From a checkpoint of a small encoder-decoder image transcriber.
Data: trained on analogue clock faces, 195000 training examples.
Rows from block 11 of the image encoder of a small encoder-decoder image transcriber, named by matrix and row number. Rows with one number within an expert belong to one neuron, the router's apart. Each number is 128 + 32 x the weight over its row's rms, rounded and kept within 0 to 255. All counts start at 0. After the name is the row's rms in percent of the matrix's.
Before each expert's rows are labels from the 100 images, of 14848, where the router gives the expert most weight on average: "colour at peak" is the nearest of a few named colours to the mean colour under the peak; "responds to" is what is common among them. Only what is clearly more common there than usual is listed. The data: analogue clock faces. In brackets: how many of the 100.
# router: router (encoder.blocks.11.mlp.router.weight, 16x128), inputs 0-63
# up: expert up (encoder.blocks.11.mlp.up, 16x256x128), inputs 0-63
# down: expert down (encoder.blocks.11.mlp.down, 16x128x256, transposed), outputs 0-63

# expert 7
colour at peak: white (32)
responds to: four ticks (59); hour 12 (29)
router.7 098 [124 187 155 143  94 106 171 123 168 136 114 130  97  84 118 157 153 191 121 100 123 105 153 102 180 171 118 162 109 142 123 126 144 102  91 147 117 126 136 106 148 141 122 136 197  91 175 168  72  97 161  72 158  67 152 171  90 100 116  86  94 161 151 102]
up.0 096 [188 135 161  93  44 142 154  72 145 147  99  80 130 125  91 128 126 132 129 104 143 119 115  89 111 108 132 143  94 159 160 159 156 163 132 148 133 133  91  92 135 137 105 188 119 120 133 151 160  90 198 111 192 101 100 137 163 125 161  59 133 117 140 162]
down.0 091 [ 36 100 104 125 123 149 101 132 168 105 176 174 161 150 130  89 167 114 176 180 145 163 103  95 171 173  74  71 144 103 158 135 134 118 105 105 159 177 116 119 101  83  87  91 123 124  65  78 149 153 154 151  98 138 160 121 133  95 167 134 107 101 141 139]
up.1 100 [ 77 141 136 185 113  87 164 155 156 144 144  60 156 137  75 111  69 115 184 138 130 162 120 145 185 197 151 160  99 125 134 121 139 162 136  70 152 102  93 181 116  84 185 110 131 161  82  91 136 116 107 119 107 128 135 117 118  70  81 141 111 111 103 118]
down.1 105 [127 104 123 131 133 138 156  63 134  90 131 128 143 148 141 102 138 194 133  63 146 104 105 117 140  96 255 118  98 125 176 132  81 109 115 171  86 120 135 115 110 142 147 136 101 100 176 162  92 162 160 124 158 157  83 178 114 120 155  72 102 174  89 177]
up.2 110 [136 138 127 132 112 116 141 167 156 161 101  95 137 145 146  77 108 155 148 145  97 121 147  75 106 126  68 106 136 122 123  88 129 136 149 112 128 116 106 117  67 131  86 123  48 139 132  99 104 119 177  99 137 192 117 135  76 155 104 176 111 137 152 144]
down.2 111 [102 111 166  69 181 181 167 106 150 128 168 138 144 131 115 125 127 106 128   8 118 151 105 176 116 143 232  94  91  96 129 125  85 138 118 112  81 117 135 103 116  69 146 157 153 146 116 170 150 109 112 189  95  85  86  83  93 127 126  91 112 118  65 128]
up.3 099 [165 161 154 137  75 129 109  13 106 113  89  92 128  99 174 158 103  63 186 147 169 140  93 151  95 102 145 155 141 149 148 135 132 159 121 128 113 129 132 103 112 104 100 146 166  91 171 145 156 129 131 110 204 106 139 146 119  77  77 150 100  68 131 114]
down.3 093 [ 92  82 114 136 125 157  92  75 162 130 180 186 142 119 126  81 197 104 146 195  97 152 127 120 185 126  93 114 127 124 102 176 181 122  86 105 163 181 138  99  75  74 137 135 122 132 123 127  77 203 127 164 128 111 135 177 160 104 211  96 110 118 154 138]
up.4 096 [104 144 114 130 198 114 106 142 115  74 162 149 138  90 126 139 181 154 120 149 102 159 132  80 108 123 115 161 144 177 113 102 106 139 127 172  82 134 153  83 103  95 130  94 150  90 144 154 132 146 132 154 110 119 155 102 112 111 222  92 104 159 153 135]
down.4 098 [168 147 127 133 155 165 105 150 145 158  84 168 112 139 145 114 110 113 144  87  39 130 137 193 162 136  71 199 160 185  64 116 175 143 124 114  96 155 123 103 104  82 120 122 122 128 173 166 149 160 114 127 108  94  84 134 174 146 131  97 196 107 150 122]
up.5 106 [135 111 127 180 171 130 125 203  49 111 157 150  94 134 129  94 195 149 148 151 143 129 127 104 152 114 121 122 135 114 145 134 130 100 183 136 110 107 118 134  76 133 134 121 121 118 170  66 151 158 152 130 127 210 108 110 132 170 132 114  75 132 106  90]
down.5 101 [124 146 145 117 155 164 147 102 152 184 102 146 111 118 114 174 116 110 110  11 138 143 144 206 153 167 186 151 106 120 102  78 131 155 102 127 114 127  93 156  65 103 140 146 154 113 122 195 161 105  84  98 107  92  85 122 147 137  98  87 123  96 140 148]
up.6 104 [135 111 143 204 139 111 140 115 131  86 152  58 172 138 119  75 129  52 103 141 143  87 143  67 187 105 157 156 111 128 196  81  85 129 144  72  82 142 126 147  71 170 166 187 112 109 130 123 135 178 114 106 127 118  81 115 142 133  97 124 157 161 122 109]
down.6 115 [113 161 117 140 127 184  93 146 161  71 143 123 155 108 124 154 123 121 161   0 142 162  95 131 142 158 201 149 114  90 161  93  94  78 129 129  58 120 169  98  87  97 119 143 155 125 139 136 191 100 114 135  56 119 127 115  95 189 127 115 102 133 145 118]
up.7 098 [157 137 118 140 116  90 102 108 150 199 147 160 136 181 125 129 161 116  73  76  96  41 177 135 158 155 128  72  84 122 130 199  75 109  90 117 151 138 162 150 167 175  97 147 121  85 137 179  96  94 188  71 170 157 148 173 136 109 144  79 167 112 121 140]
down.7 103 [ 91 107 179 135 201 179 162 150  84 148 100  93 163 116 145 146 143  89 165 137 174 101 102  98  65 178  81 109 155 107 111 164 151 123  53 145 153 111 120 145 101 183 111  91 102 156  79 106 107 135 158 175  91 122 158 139 109 144 127 178 156 129 143  97]
up.8 116 [144 134 164  87 181 127 123 106 127 103  80 109 151  62 104 108 116  80 127 114  89 158  81 139 123 130 117 133 125 124  73 103 169 143  83 147 137 169  56 135 133 111 139 119 139 136 117 133 112 132  50 163 105 131  64 167 103 180 173 159 119 105 170 160]
down.8 111 [157 186 147 183 147  90 167  88 157 164  77  83 132  87  80 150 120 161 132 148  84 117  90 115 114 119 109 143 144 150 164 114 125 128 108 135 118 170  78 170 158 175 126 173 137 127 113 101  90 162 139 116 115 139 104 124 171  93 161  81 117 114 120 220]
up.9 100 [ 90  97  83 114 106 171 129 112 114  83 164 131 108  97 172  90 138 121  99 112 134 133 102 122 124  48 158 153 158 141 100  96 133 136 151  82  96 118 153 220  59 138 158  85 151 105 147 110 119 170 150  91 143 181  91  98 156 128 152 164 119 153 170 109]
down.9 089 [ 97  90 137 125 170 203 124 130 143 118 155 169 125 151 155 141 127 148 166  21 118 142 144 166 158 159 190 130 144 101 111 154 146 153 100 112  87 132 150 102  66  67 152 123 111 114 153 171 165 175  82 108  95 123  96 120  99 116  97 104 156 117 171 129]
up.10 104 [135  97  96 138 174 128 125 220  92  96 148 197 134 124 145 186 191 106 127 132 110 113 129  81 116 100 150 100 194 133 116 141 176  83 148 149 124 116 101 114  59 110 174 125 176 156 169 131 172 130 143 164  72  87 110 117 134 163 142 106  63  98 116 116]
down.10 096 [127 143 141 120 156 122 134  97 125 145  56 122 161  94 147 127  75 108 109 110 145 127 140 222 171 140 100 117 167 166  82 122 164 112 117 153 119 175 120 137 150  84 113 155 116  94 107 110 130  91  84  51  86 124  63 121 188 117  95 107 150 134 169 130]
up.11 086 [138 179  82 140 136 113 157 128 145 164 113 103  91 112  47  83 160 166 164 131 126  26 154 119 182 116 124 115 118 119 108 168 138 159 139 119  93 160 110  99 159 171 150 137 111 120 126 126  84 127 204 102 144 152  85 168 180 138 109  73 163 112 129 112]
down.11 085 [ 97 100  73 106 180 159 155 131  69 136 125 118 149 128 157 100 115  94 130  50 124 128 126 108  94 167 145  74 108  76 163 143 157 153  48 116  93  59 127 161 124 129 156  89 120 115  90 113  83 161 144 135 149 124 154  97 126 174 106 136 147 132 138 117]

# expert 14
colour at peak: grey (60)
responds to: ticks (57); minute hand past 12 (34); minutes: 0 to 4 (34)
router.14 080 [156 145 108 133 128 118 154  95 177 116 130  83 127  72 111  80 145 110 157 129 133 128 173 123 165 134  81 147 139 135 176 162 164 101 174 145 178 133 112 120 128 174 135 103 188 164 117 130 105 156 181 110 117 112 118 109 163 139 111  95  50  85 174  83]
up.0 113 [156 141 118  84 155  66 114 201 128 128 139 135  81 121 131 142 165  95 142 167 120 161 137 159 141 147  99 156 102 172 143  94 118  95 124 113 109 115 134  86 151 110 111 112 121  36 118 135  89 130 147 105 150 120 114  99 175 120 178 172 111 227 113 153]
down.0 121 [119 162 132 197 148 106 186 130 150 166 119  99 127  79  84 152 109 150 113 177 120 133 114  77  94 117  92 156 130 146 103 115  88 118  89 134 136 126 123 174 176 219  78  99 135 148 135  85 119 165 169  83  90 146 131 112 130  83  73 148 137 179 144 153]
up.1 090 [152 149 156 122 169  73 134 149 113 138 208 157 108 105 143  72 124 187  95 158 138 153  92 111  97  73 163 155 100 186 182 146 107 137 108  67 103 142  79 118  95 106 103 179 130 104 151 198 131 182 125 216 182 132  94 129 106  87 149 120 153 117 174 119]
down.1 072 [ 89 140  97 166 126 117 112  65 137 105 101 174 150  95 156 166  83 161 165 159 155 206 100 157 141 108 142 129 122 154  60  81 224 151 110 182 137 130  93 160 100 114 109 118 127  89  89 155 131 137 125 146 197 129  96 118 115 123 106 102 171 126 135 147]
up.2 093 [162 124 143 135  87 107 101 136 126 135  93  86 144 128  78 122 142 192  71  83 141  91 129 135 173  98  99  97 130  97  55 142  75 168 119 100 138 129  97 140 131 151  77  75 119 132 108 118 146 183 116 162 140 168 124 180 127 114 154 114  97 103 142 196]
down.2 087 [134  65 143 110 117 120 100 146 123 197 136 106 180 111 126 128 108 114 137  33 149 127  92  98  59 129 175 100 106  70 122 172 123 136 154 124 122 132 130 124 132 168 211  57 164 119 146 145 157  82 169 154 126 135 145  84 128 146 110 121 164 116 142  46]
up.3 104 [120 156 129  66 152 155 122  88 103 146 134 188 140 150 154 156 187  85 106 111 140  96 108 143 100 137 140 104 153 119 115  35 118  63 127  88  89  98 190 126 202 134 142 109  87 148 166 148 118 122 126 105 156 176 159 153 148 103 168  77 133 115 125 159]
down.3 100 [151 133 122 132 102 117 119  62 127 147 151 155  63 140  91 143 182 157 153 137 101  40 100 121  91 142  94 102 137  64 185 148 117 187 148  91 117 151 124 111 105 130 151 164 100 142 132 100  93 190 121  82  89  78 101 172  48 186 155 162 169  98 128 140]
up.4 105 [153  50 112 127 167  74 122 170 172 106 168 124 124 108  98 122 149 148 140  70 160 155 122 114 148 106 139 133 156 157 137 176 127 158 145 157 207  71  93 120 136  88 118 140 167  75  91 138 176 107 134 194 118 147 116 130 154 164 139  98  77 145 143 118]
down.4 110 [115  88 139 130 106 160 149 113 154 198  98 129  86 128 154 156 101 126 114  43  98 118 137 124  84 127 214 120 119  75  99 142 151 170 174 111 142 115 153  97  99 132 187 100 157 125 192 132 167  66 154 156  95 125 122 101 125  89 131 150 158 116 114  57]
up.5 105 [174 144 157 172 101 171 149 108 113 142  71  89 109 143 114  99 142 136 163 180 143 125 100  91 145  73  88 114  96 127 149 106 116 101 210 139 134 124 162 110 141 122 112 144 108 160 112  65 115 106 185  48 136 110 202 108 143 114 125 117 128 149 119 143]
down.5 121 [165 159 167 177  96  90 112 128 108 124  83  95 127  63  72 139 111 127 104 211 137  91 125 159 109 110  78 100 149  85 150 104 116  68 100 114 129 174  79 110 170 157  99 140  66 144 133 104 104 100  83 107 105 152 103 114 190  94 142 170 100 147 137 173]
up.6 105 [141  57 123 123 117 133  94 147 149 165 130 105 171 137  77 131 182 134 100 104 127 150 134 133  96 126 142 145 165 167  90 172  81 178 106 135 171 109 157 118  80  49 102 131 137  70 133 110 170 151 162 114  98  94 172 132 127 136 180  67  96 142  99 127]
down.6 103 [111 103 193 177  88 149 157 111 130 206 103 141  80 106 168 187  87 146 125  72 121 122 113 110  92 134 192 146 148 159 117 128 147 119 175 139 155 115 126 154 122 140 157  83 160 139 199 121 146  70 142 165 101  93 115  77 115 101 143 157 162 129 100  69]
up.7 113 [ 98  93 158 156 147 164 174  74  86 128 112  95 135 135 196 108 153 120 113 180 142 150 117 133 131  74 111 123 151  62 118 148 150 114 111  94  92 166 105 141  65 151  92 124 124 164  81 108 119 184 120 162 168  95 137 116 112 116 120 146 124  96 142 125]
down.7 114 [139 151 156 128 171 127 102  96 115 142  57 133 170  80 118 168  76 128  94  95 190 137 103 159 116 128 151 108 107 146 131  65 166 104 120  93 146 142  98 149 180 133 132 115 127 113  83 123 115  86 112  83  41 152 131  98 129  74 109 119 138 179 160 121]
up.8 110 [ 90 132 132 219 116 186 119  63 101 143 102 141 143 184 135 132 154  68 128  77 122 109  83 111 128  94 151 118 107 141 118 112 112 193 179 147  81 105 190 140 113 157 125  76 133 175 115 130 118 177 141 111 150 182 170 179  99 147  85  93 164 114  92  96]
down.8 119 [159 139 113 178 127 148 126  76 181  98 118 131 113 119  40 110 142 122 123 107 139 141 143  89  79  82 160 151 100  99 158  86 104  86  80 136 102 162 112 120 158 115 140 167 104 129 157 168  64 176 151 111 120 114 109 120 120 158 152 117 144 119  73 156]
up.9 102 [151 132 120  87 143 130  78 179  72 190 160 141 101 106  47 119 127  67 135 110 105 149 164  93  71 136 132 142 160 141 182 158 128 115 146 116 113 174  96  94 120 144 127 139 140  99  68  28 157 135 134 191 113  80  90 136  73 183 132 124 144  85 114 175]
down.9 106 [100 148 109 160 101  87 149  43 133 100 127 138 161 129 138 167  98 180 147  97 103 184 117 100 113 117 129  85 118 118 135 149 155 106 204 149  99  99 179 103 111  87 171 130 180 159 154 141 140 140 190 191 108 133 129 111 112 210 144 109 144 129 102 112]
up.10 107 [142  95 165 160 101 172 104  60 164 132 148  86 159 108 139 128 170 166 174 163 106 140 108  91 182 131  74 101 143 130 119 144 119 193 149 147 153 117 143  94 123 124 138  79 116 182  89 142 104  77 168  51 115 118 177 150 147 114 125  76  99 114 175  99]
down.10 108 [149 120 177 129 115 155 114 160 127 161 125  75 100 116 118 129 140  86 126 117 156 113 105 123 112 134 208 189 169 165 163 105 103  62 139 133  96 133  76  98 127 205  89 148  96 130 218 114 171  66  92 111  73 166 120  97 137 107  96 162  86 121  97 131]
up.11 089 [137 160 137 178 161 133 115 115 133 112  88 109  83  69 208 119 131 126 102 192 157 132 140 105 144 147 105  96  65 184 153 105 151 122 129 151 112 172 145 138 134 144  76 156 149 116 144 108  93 124 147 104 112 114 161  69 166  74 120 148  95 201 156 105]
down.11 089 [166 168 154 145 181 148 160 176 102 136 104 143 137  88  98  98 122 114  96 166 139 126 148 173 150 132 113 164 131 142  96  88 147 114  92 114 121 128  69 160 173 132  77  88 107 128  59 129 112 122 127  67  64 136 130  90 130  93  67 117 111 158 164 170]

# expert 13
colour at peak: grey (70)
responds to: square case (88); four ticks (73); minute hand past 5 (30); minutes: 25 to 29 (30)
router.13 118 [ 78 137 117 116  97 181 163 122  94 123  99 149 162 171 110 141  87 110 145 140  97  78 110 114 105 177 123 163 122 141 108 114 102 122 118 137  96 145 148 127 119 183 131 135  65 150 113 137  80 149 160 176 135 132 174 178 149 135  74 145 141 114 136 107]
up.0 098 [113 158 210 210 145 130 100 149 140 143 123  85  94 118 145 143  88 134 178 143 110 103 123 132 123  37  91  77 140 139 118 152  72 102 133 153 110 187 163 121 162 159 123  87 130 121 164 147  91  70 113  38 155 132 151 123 124 125 176 134  78 171 124 113]
down.0 093 [152 129 149  81 144 155 114 155 136 156 105 112 146 132 100  89 158  90 139 150 115 158  85 213 104 145  86 165 161 123  53 132 166 133 163 128 111 156 103 121 141 125 135 146 174 138 126 134  97 133 119 141 140  84  86  99 131 167 135 130 155  89  84 136]
up.1 098 [126 110 131 141 127 103 132 157 114 161  75 112  96 139 147  97 131 177 129 131  45 130  98 110 108 164 180 135 175 144  64  98 124 113 135  93 113 108  70 127 150 147 100  58 126  62 110 135 127 170 122 159  57 117 127 127 142  99 138 111 136  87 136 132]
down.1 093 [ 94 130 115 151 165 170 123 119 137 148 138 114 139 141 176 135  95 129 164 148 142  86 172 108 183 122 119  51 106 131 116  92  76  90 116 139  86  76 163 129 109 153 133 132 145 200 139 154 194 119 150  95  91 141 144 153  89  86 116 177 133 126 117  83]
up.2 083 [ 74 163 134 131 125 127 154 170  85 134  68 124  78 145 147 117 154 147 153 152  91  91  82  73 145 167  96 142 187  92  74 128  50 150 106 138 162 128 125  96 134 137  95 102 102  75 123 145 104 129 144 118  63 112 132 187 122 132 146 113 140 120 167  75]
down.2 075 [128 142 117 129 143 173 104 131 105 123  91 163  81 142 139 174 152 108 138 129 162  72 112 137 133 158 107  96 129  86  98 163  80 105 149 121  69  79 161 100  90 136 164 145 138 195 133 150 149 132 127 171 122  71  61 131 101 131 145 170 160 120  79  75]
up.3 091 [169  47 153 176  86 152 115 165 122 136  88 112  93 136 111 112 140 113 162 122 101 145 118 150 125 142 162 191 171 154  70 150  86 126 128 124 187 137  95 114  97 179 108 131  63 151 156  73  75 119 126 169 165  99 134 153 162 151 110 104 115 103 101  71]
down.3 085 [142 154 125 157 104 123  98 147 160  67 147 155  87 131 112 176 174 127 142 154 139  95 109 156  87  96 137 179 160  72 190 135 138  83 165  96  79  86 145  83 134 103 150 139 110 185  84 100 169 115 115 131 157  88 106  85 138 123 177 122 120  82 114 162]
up.4 095 [169  62 132 130 106  96 180 131 156  97 124 106 176 147 100 111 155 122 147 165  99 130  71 171 126 155 205 159 197 160 145 166 145 141 153 117 130 132  54 125 128 142  96 105  86 204 115 106 112 191  86 202 153 135 148 152 138 128 136 191 109  87 113 132]
down.4 092 [ 95 170 101 184  92 110 146 118 153  90 136 156 122 131 162 144  86 135 149 172 127 115 171 130 168  62  87 154 122 107 170 106 120  78 101 103 133 142 137 103 129 168 113 132 111 139 127 118 170 129  66  62 120 137 106 113 128  68 151 137 132 136 197 140]
up.5 085 [ 81  93 172 136 114 106 147 119 141 169  91 102  77  59 143 149 191  97 108 138  86 103 160 145 140 175 128  73  86 153  98  83 107 119 163 134  85 129 117 135 126 141 111 121 149  61 117  98 147  95 105  60  78 139 138 111 141 131 182 107  96 106 153 136]
down.5 073 [131 127 113 112 125  87 146  64 146 145 107  89 123 108 156 144 115 120 113 129 150 127 166 123 162 112 103 169 133 181 134 124  84 176 110 113 100 136 133 180 116 123  74 148 120  83 142 136 148 103 167 127 124 156 171 124 142  98  65 156 160 169 106 101]
up.6 092 [ 88 188 187 104  89 199 190 144 134 135 102 139  81 134  90 136  96 116 167 125 107 133  89  77 146 160 119 121 120 109 152 142 102 164 119 145 125 144 181  93 182 135 131 127 101  62 110 151 102  82 134  98  99 136 176 125 141 140 103 124 159 124 147 103]
down.6 083 [160 149 124 122 136 127  44 122 111  67 105 177  97 155 132 154 177 141 139 115 115  97 109 131 127  95 144 111 106  57 104 110 128 127 136 111  81  69 101 132  89 131 144 156 143 223 107 181 140 158 140 170  95  53  58 127 114 145 146 125 136 103 113  97]
up.7 097 [ 39 154 107 115  93 103 150 195 148 168 172 108 122 119  94 139 123 149 132 154  61 124 131 165 180  89 116 101 123  97 139 116  89 178 139  76 149 112 151  98  95 102 204 117 117 141  72 102 114  89 155 110 156 159 131 101  65 105 171 127 137 149 169 140]
down.7 087 [163 139 122  58 108  98 107 135 147 137  74 103  95  99 104 127 182 137 100 177 115 122  93 142 123 176  75 118 189 113 103 153 152 168 133 140 124 105  87 155 172 106 133 191 116 113 131 137 116 126 142 147 122  89  95 158 144 169 173  91 181 119  71 123]
up.8 072 [ 44  81 188 177 121 186 138 149 107 142 121 112  94 158 117 150  83 117 200 114 117  96  49 108 163  97  96 137 125  90 119 128  53 100 125 139 144 177 168  89 157 191 151  87 129 103  92 107 120 125 152 105 106 114 133 157 145 119 149 142 117 164 170  76]
down.8 061 [153 126 107 105 159 184  93 178 116 101 136 165 150 172 115 101 199 101 129  96 109 121  91 169 103 150 155  96 139  98 135 111  93 144 156  94  87 105 163 142 126 100 146 165 114 166 104 170 169 116  66 180  89  90  79 115 108 133 138 161 209 104 101 131]
up.9 108 [ 68 136  76 111 150 131  80 129 103 145 103 156 109 113 139 114 140 127 141  82  54 111 126  79 130 200 139 159 164 134 133 143 131 205 142 130 131 114 209 135 129 182 153 140 120  86 148 138 164 136 108 178 118  95 144 119  85 144 109 104 134 114 177 148]
down.9 109 [109 189 164 138  90  72 140  88  81  90  77 110 144 119 108 142  98 170  86  96 129 149 174 154 163  82 109  41 103 103 129 112 137 119 138  93 129  99 127 111  99  96 169 150 154 127 123 136 104 166 105 147 137 119 109 184 177  96 147 114 131 176 153 138]
up.10 102 [159 150 136  98 159 155 155  85 126 106 164 135 160 132 177 136 108 172 160 149 157 134 190  74 109 103 145  77 111 145 191 161 184 133  89 142 137 184 153 144 128 141 139 197 150 162 132 163 134 136 109  87 164 130  96 158 170  95 131 108 113 120 105 108]
down.10 102 [123 155 148 177 210 127 118 107 110 142 130  99 168 129 113  61 131 123 147 104 122 118 142  76 149  73  83 115 116 104 118 121  69 127  98  96 174 163 114 134 181 179  88 132 117 167  92 102 105 201 132  94  98 127  98 152 185 129  77 164 132 216 140 167]
up.11 096 [117 133  72  79 101  93 174 147 169 107 128  82 127 131  82 149 132 140 200 155  96  79 205 128 113 165  81  66  91  91 161 144 178 187 128  91 170 122 138 141 169 101 178 176  68 161 154 187 114  78 134 106 109 136 121  83 114  88 109  71 145 120 148 102]
down.11 077 [ 79 119 140 123 130  73 108 131 106 101  91  83 107  96 161 138 131 125 150 117 178 152 163  88 133 132 114  91 118 114 106 207 133  96 133 108 148  82  97 139 126 127  53 141 136 145 125 116 174 121 123 101 108 140 137 143 150 111 139 191 151 183 121  49]

# expert 4
colour at peak: black (40); white (28)
responds to: minute hand past 2 (45); minutes: 10 to 14 (45); minute hand past 8 (32); minutes: 40 to 44 (32)
router.4 124 [181 145 155 131 175 105  97 152  92 167 139 141  97 101  57 109 129 186 103 117 112 184 183 108 174 102 118 126 164 172 122 103 118  78 134 128 101 126 116 143  71 115  66 110 139  89  49  52  69 134 123 105 171 152 106 127 140 160 170 162  74 110 160 124]
up.0 111 [126 153 157 171 171 123 171  97 134  55 150 134 187 161 121 151 113 141 128 120 186 149 126 196 136 135 176  93 111 133 132 121 146 122 136  58 124 145 118 154 144  89 164 168 171 163  97 160 133 125 192 127 110 177 155 128  91 146 103 129  99  73 116 144]
down.0 105 [125 166 148  86 137 150 141 121  80 111 152 119 142 162 105 199 156 118 157  32 162 156 112 162 142 203 153 107 106 155 122 146 136  99 158 154 111  90 113 142 131  72 139 126 149 136  78 126 137 147 100 192 112 125  74 160 141 137 125 145 142 136 109 139]
up.1 097 [136  94 125 151 162 102 138 145  95  84 111 153 141 154 140 123 108 166 179 101 132 150  75 150 166 134 136  96 161 118 142 174 107  88 150 119 184 120 148 122 104 140 175 123 126 129 181  89  95  98 186 123 180 194 183 146 134 174  25  94  87 108 148 112]
down.1 092 [ 71 150 159  68 139 146 182 168 119 109 138 135 149  99 137 200 119 121 147  43 177 191 132 216 186 172 148 111 129 135 104 128 120 126 160 122 119 120 114 132 109  91 143 153 163  81 109 120 145 100 119 138  72 132  92 147  68 117  90 116 134 146 128 148]
up.2 096 [118 133  97 152 156 182 138 120 182  43 131 119 196 156  74 164 119 119 119 181 128 130 116 164 122 121 165 133 135 139 109 173 140 138 136 136 112 139 171 159 109 137 135 129  88 134 174 115 130 108 133 112  69 159 162 165 130 158  94 111 108 143  93 130]
down.2 087 [ 86 171 178  82 119  94 124 150  40 113 107 122 139 151 124 162  75 120 157 149 147 173 103 171 146 133 101 149 139 128  81 119 134 153 135 107 122  65 159 129 123 111 126 109 126 127 121  94 154 131  89 129  92 107 101 108 148  84  62 181 196 171 166 135]
up.3 096 [130 120 115 160 183  97 174 166 123 104 139 139 139 132 113 113 110 212 160  78 176 110 138 232  91 178 120  92 135 170 142 117 174 116 172  77 120 146  86 121 131  98 112 124 103 151 168  75 134 130 154 137 129 157 101 184 131 144  95 110  78 143 120 143]
down.3 102 [132 108 130  92 184 187 124 102 158 133 137 146 135 103 141 113 127 115 179   0 156 170 117 184 192 172 167 117 143 140 139 116  84 123 167 150 110 165 158 131  72  48 150 144 156 102 106 159 168 112 146 126 147 112  92 154 124 146  98  80 119  96 134 135]
up.4 092 [149 150 159 170 151 121 103  82 136  73 135  59 174 145 158 170 119 126 166 108 160 212 114 157 136 124 131 122  78 148  83 128 140  82 167  94  75 165 167 151 142 107 154 199 176 119 187 115 158 182 141 186 132 182 164 112 153 133  92 115 172  67  97 143]
down.4 089 [142 110 154 107 117 123 102 150 103 107 160 154 124 153 126 201 135 137 122  20 134 119 109 147 104 170 155 139 117 134 137 149 157 158 146 198 106 121 144 120 112 137 159 133 129  79 122 141 150 124 123 184 151 110 117 115  55 109 116 149 131  71 157 119]
up.5 111 [148 132 151 149 110 133 146  84 164  63 113 110 144  95 144 118  81 178 112 135 160 188  79 168 154 153 106 162 143 149  74 133 141  94 153 142  81 159 126 169 134 138 143  95 135 143 197 220 128 112 117 134 130 167 127 105 155 130  20 142 110 139  99 106]
down.5 120 [136 131 188  77 128 177 162 120  83 137 102 128 132 121 122 156 116 120 161 122 120 109 113 205 171 125 113 133 117 136  75 120 106 154 162 169 141 115 120 159  91 136 129 119 129 103 152 177 142 161  77 172  80  95 110 136 117  91  66 147 170 139 118  96]
up.6 083 [137 109 129  93  93  69  81  99  86 179  83 134 147 148 132 139 185 126 132  97 162 202 133 106 130  97 123 111 128 161  99  81  56 108 101 148 129 143 117 198 131 100 149 118 169  76 121 131 148 137 126 157 153 156 143 174 113 149 187 171  88 122 119 155]
down.6 076 [108 116 168 168  40 151 106 102 117 158 190 175 106 171  57 188 153 128 106  88 130 111 171  76 134 122 183 151 114 158 139 127 120 142 148 153 167 121  92  87 109 146 126 165 176 153 123 138 139 140 139 153 202 150 110 126 142 114  85 152 101 124 131 205]
up.7 097 [ 72 146 115 157  79  77 114 113 137 173 110 158 138 124 106 163 128  22 172 129  61 130 165  90 152 121 126  62 165 170 107 110 130 130 148 143  95  73 131 127 194 193 144 116 173 164 102 129 128 150 118 132  95 126  72 164 126  42 135 125  68  67 124 142]
down.7 095 [152 125  95 134 143 112 122 173 125 135 149 128 117 120 165  45 114 139 127  98  85  75 206  58 137 130 178 127 115 165 155 164 149 103 141 182 157 143 160  91 128 188  86  80  93 160 179 156 161 138 174 147 150 153 133 124 158 114 103 121 137 126 108 132]
up.8 091 [197 154 118 170 130 108 108 165 143 172  81 144 144 172  96 144 149 142  97 129  98 118  76 125 139 154 125 179 101 107 103 156  82 124 110 124 157 194 115 100 123 145 146  93 108  80 219 166  95 159 143 172 169 152 146 180 130 134 133  71  95 124 128  83]
down.8 091 [ 66  93 171  88 121 138 119 144 159 113 130 155 108 139 120 205 139 157  97  60 184 169 120 193 125  98 119 130 131 119 141 154 107 144 156  87 174 126 131 125  93 118 177 204 167 109 149 112 177 154 118 138 154 121  82 134 143  98 142 128 107 158 174 143]
up.9 103 [116 108 144 138 173 171 106 174  76 121 108 128 152 147 150 134  97 110 145 131 145 129 138  61 120 121  97 163  89 156  64 126  76  93 102 146 127 116 115 149 112  97 112 142 126  50 132 112 190 135 129 161 131 141 174 146 176 135 176 156 128 116 139 118]
down.9 095 [143 171 114 172  83 120 105 160 109  55 110 130 122 146 105 130 144 137  65 128 112 113 133 128 106 112 132 154 104 120 152 146 185 132 120 159 132  94 146 144 122 159 118 144  82 222 159 167  90 157 114 152 155 129 120 120 198 110 172 117 102 140  88 148]
up.10 106 [126 169 167 166 121  88 105 133  87 124 130  65  91 106 120 177 176 170 181 146 122 180 102 159 117 173 154 195 121 100 123 162 116 145 163  88  82 119 136 150 130  58 113 184 126 114 131  99 129 135 135  91  86 128 119 136 200 105 129 143 101 118 108 167]
down.10 098 [183 128 167 164 131  66  64 174 126 105 130 152  75 123 117 164 167 142 123 150  97 103  98 139 125 164 111 153 176 161 134 186 121 163 150 172 125  89  93 124 126 127 162 169 111  78 152 131 116 108 111 105 168  44 126 193  94 102 109 113 127 103 142 161]
up.11 089 [145 140 166  97 177 167  99 119 125 175 123 140 124  94 133  82 139 148  75 133 142  44 147 113 129 158 140 146 143 148 134 156 158 162  71 148 117  87 163 146  69 114  76  88  88 105 131 132  98 126  82  71  43  94 146  83 121  89 157 129 149 133 193 158]
down.11 084 [121 119 109 154 129 159  96 160 176  71 110 145 188  96 102  92 164 136 148 150 122 157 149 119 136 134 168 127 137 129 157 104  87 128 154  73 141 181 104 104 145 141 144 133  61 125 109 125  84 179 150  88 145 108 217 117 153 135 187  93 109 125 198 164]